Weights of a small image classifier: activation relu.
Rows from block 4 of a small image classifier, named by matrix and row number. Rows with one number belong to one channel. Each number is 500 + 25 x the weight over its row's rms, rounded and kept within 0 to 999. All counts start at 0. Numbers have three digits each.
After each channel's rows are labels from the 100 images, of 14848, where the channel reaches its highest value: "colour at peak" is the nearest of a few named colours to the mean colour under the peak. Only what is clearly more common there than usual is listed. The data: renderings of 100 made-up gadgets, each built of a few solids, in any pose. In brackets: how many of the 100, against the usual share in percent.
# convs0: first 3x3 conv (model.blocks.4.convs.0.weight, 128x128x3x3, each kernel summed), inputs 0-63
# convs1: second 3x3 conv (model.blocks.4.convs.1.weight, 128x128x3x3, transposed, each kernel summed), outputs 0-63

convs0.122:440501455469510460491513518475513513518503456531539491487455450492505517531549508473492500480495496490517529505491473483486503471456482471443479509454533487480482469479488483490506458456456510
convs1.122:538481508492502512547487493528465473524493490468524510488520481490513495526514496522488517505517478533505493502496522475485478517489502586520521463500484542477513515547463508519508505535467525
colour at peak: brown (52 vs 25.6)

convs0.40:514520486492493487504454431438479497508423499468430456497477517508497492508500492509512520499465487464485451479538516495493483484477479505478489505512480497511488499484491493511513483516480497
convs1.40:492457501512509506467518456488507485459470455513473452506472476492488465464469507469504485501494487476498494463469495511523502507468503481452503464484497472482495481460464463473473461458503506
colour at peak: white (26 vs 5.7)

convs0.85:485473515485482481520499482483485466506469507458496498501536500547477521475528499529502476470523472509557496481498495527500463538515463433472497496565504477517486470508512532516494471518489479
convs1.85:495526463519513489543502480476467489502494534491477456485474489496507501488551478509504499468547485517523490522495519484518476446452458485504475481493485468504498483479504555507511485523503509
colour at peak: black (33 vs 13.6)

convs0.82:530527498492490494502484528511471521517502520537457478502473490552507451493478447516492474512462466504476484511498463476517464488535479528469492521485440444495509518557510447493480515499505480
convs1.82:493473488501532502509494508466530493531444518451534464454519483490539501464534524504490483502521470518533501500492477501480527543495498472479488455478531507532520467465480461456480468466500510
colour at peak: brown (57 vs 25.6)

convs0.21:520516479476504468513431427464471505493423505483444470469486508516503495511484502515502490491491482477491477462540518485474487495490506485485493514531475495521508504515497505495528501518506511
convs1.21:483462508518499503480504442481496495475452449512470452520471488491486477475466501490514465498489495474496508454492499492517484500467494469473506487486479474493493485458460461485468455456499497
colour at peak: black (36 vs 13.6)

convs0.105:492518486504497504531494502505467498522490531479466514470520512493463554524515494494486535518511509528475498526512531489480510477500521535516449527500474469521485517523496499471494512490505509
convs1.105:510498492437498520459447499490506488505491520503486472534514493497449489482527496492459520508507507493476508519488483493550513498498496508465470522481493489497469513539451539531529517482470473
colour at peak: black (33 vs 13.6)

convs0.10:483516489473490474540481488465504519521418489478464463492504496483491500494522502488512457473490476495517513501535488471460474494500511440498487465493517518500456493488482504502487455495473510
convs1.10:465479498513516505500523450482496476506455490499508456511539492486462528481505541482494469490479509540497501492530503490526495513483494423474514508490497481495493490444474508497499436442490490
colour at peak: black (31 vs 13.6)

convs0.80:464481501477492506481515486487523482513505448514515492487478482500467500476501503461477481490448477479452505496500472483442485494505470503446487498492497489439480437479451460445497492517495494
convs1.80:535460477498538510531519506469513482498537469520503510527516509481501501470503527527478482515480531489500492490516520512527480518532482531520505492524577494466477457506508509505511482494465499
colour at peak: black (39 vs 13.6)

convs0.23:480519513495489514478546466494434522516490500488475508505518485540468548463479493513496512450494516511511530462528532500445519462464498472488493507480458507524492453486512510493494483479494531
convs1.23:496483507439495509484433514528495472526529485504457514506501505488469458469538538503412507526513516488539489491530494499538495476484431482516508483490523517508497487504469519539488520506469483
colour at peak: brown (52 vs 25.6)

convs0.68:495506502495476506459479510497496518527505506463487516501497473517532529463534508448478535472488499490476518458502484502486511446512468463493476496496515470487490498483482504474475445522432533
convs1.68:528493478502509531481458498490448489496481502462469481486494493504490486451517517500505505473498457485518536461497496504538470480497475528518467488480546528493504486512483549536472472505542471
colour at peak: black (36 vs 13.6)

convs0.50:479520504450546487475489462451520523504486498504459461486513485488487539467515509460534454460515470494464498498522510494493510537451479505477495499499452495502490486512451499469512487485509501
convs1.50:496501554498484495523512504522523504450471520518496482510517492503508487499489501469443515532471503532495456501498475482479520541477506517489523487542491467523509476467488493477480538509534481
colour at peak: black (32 vs 13.6)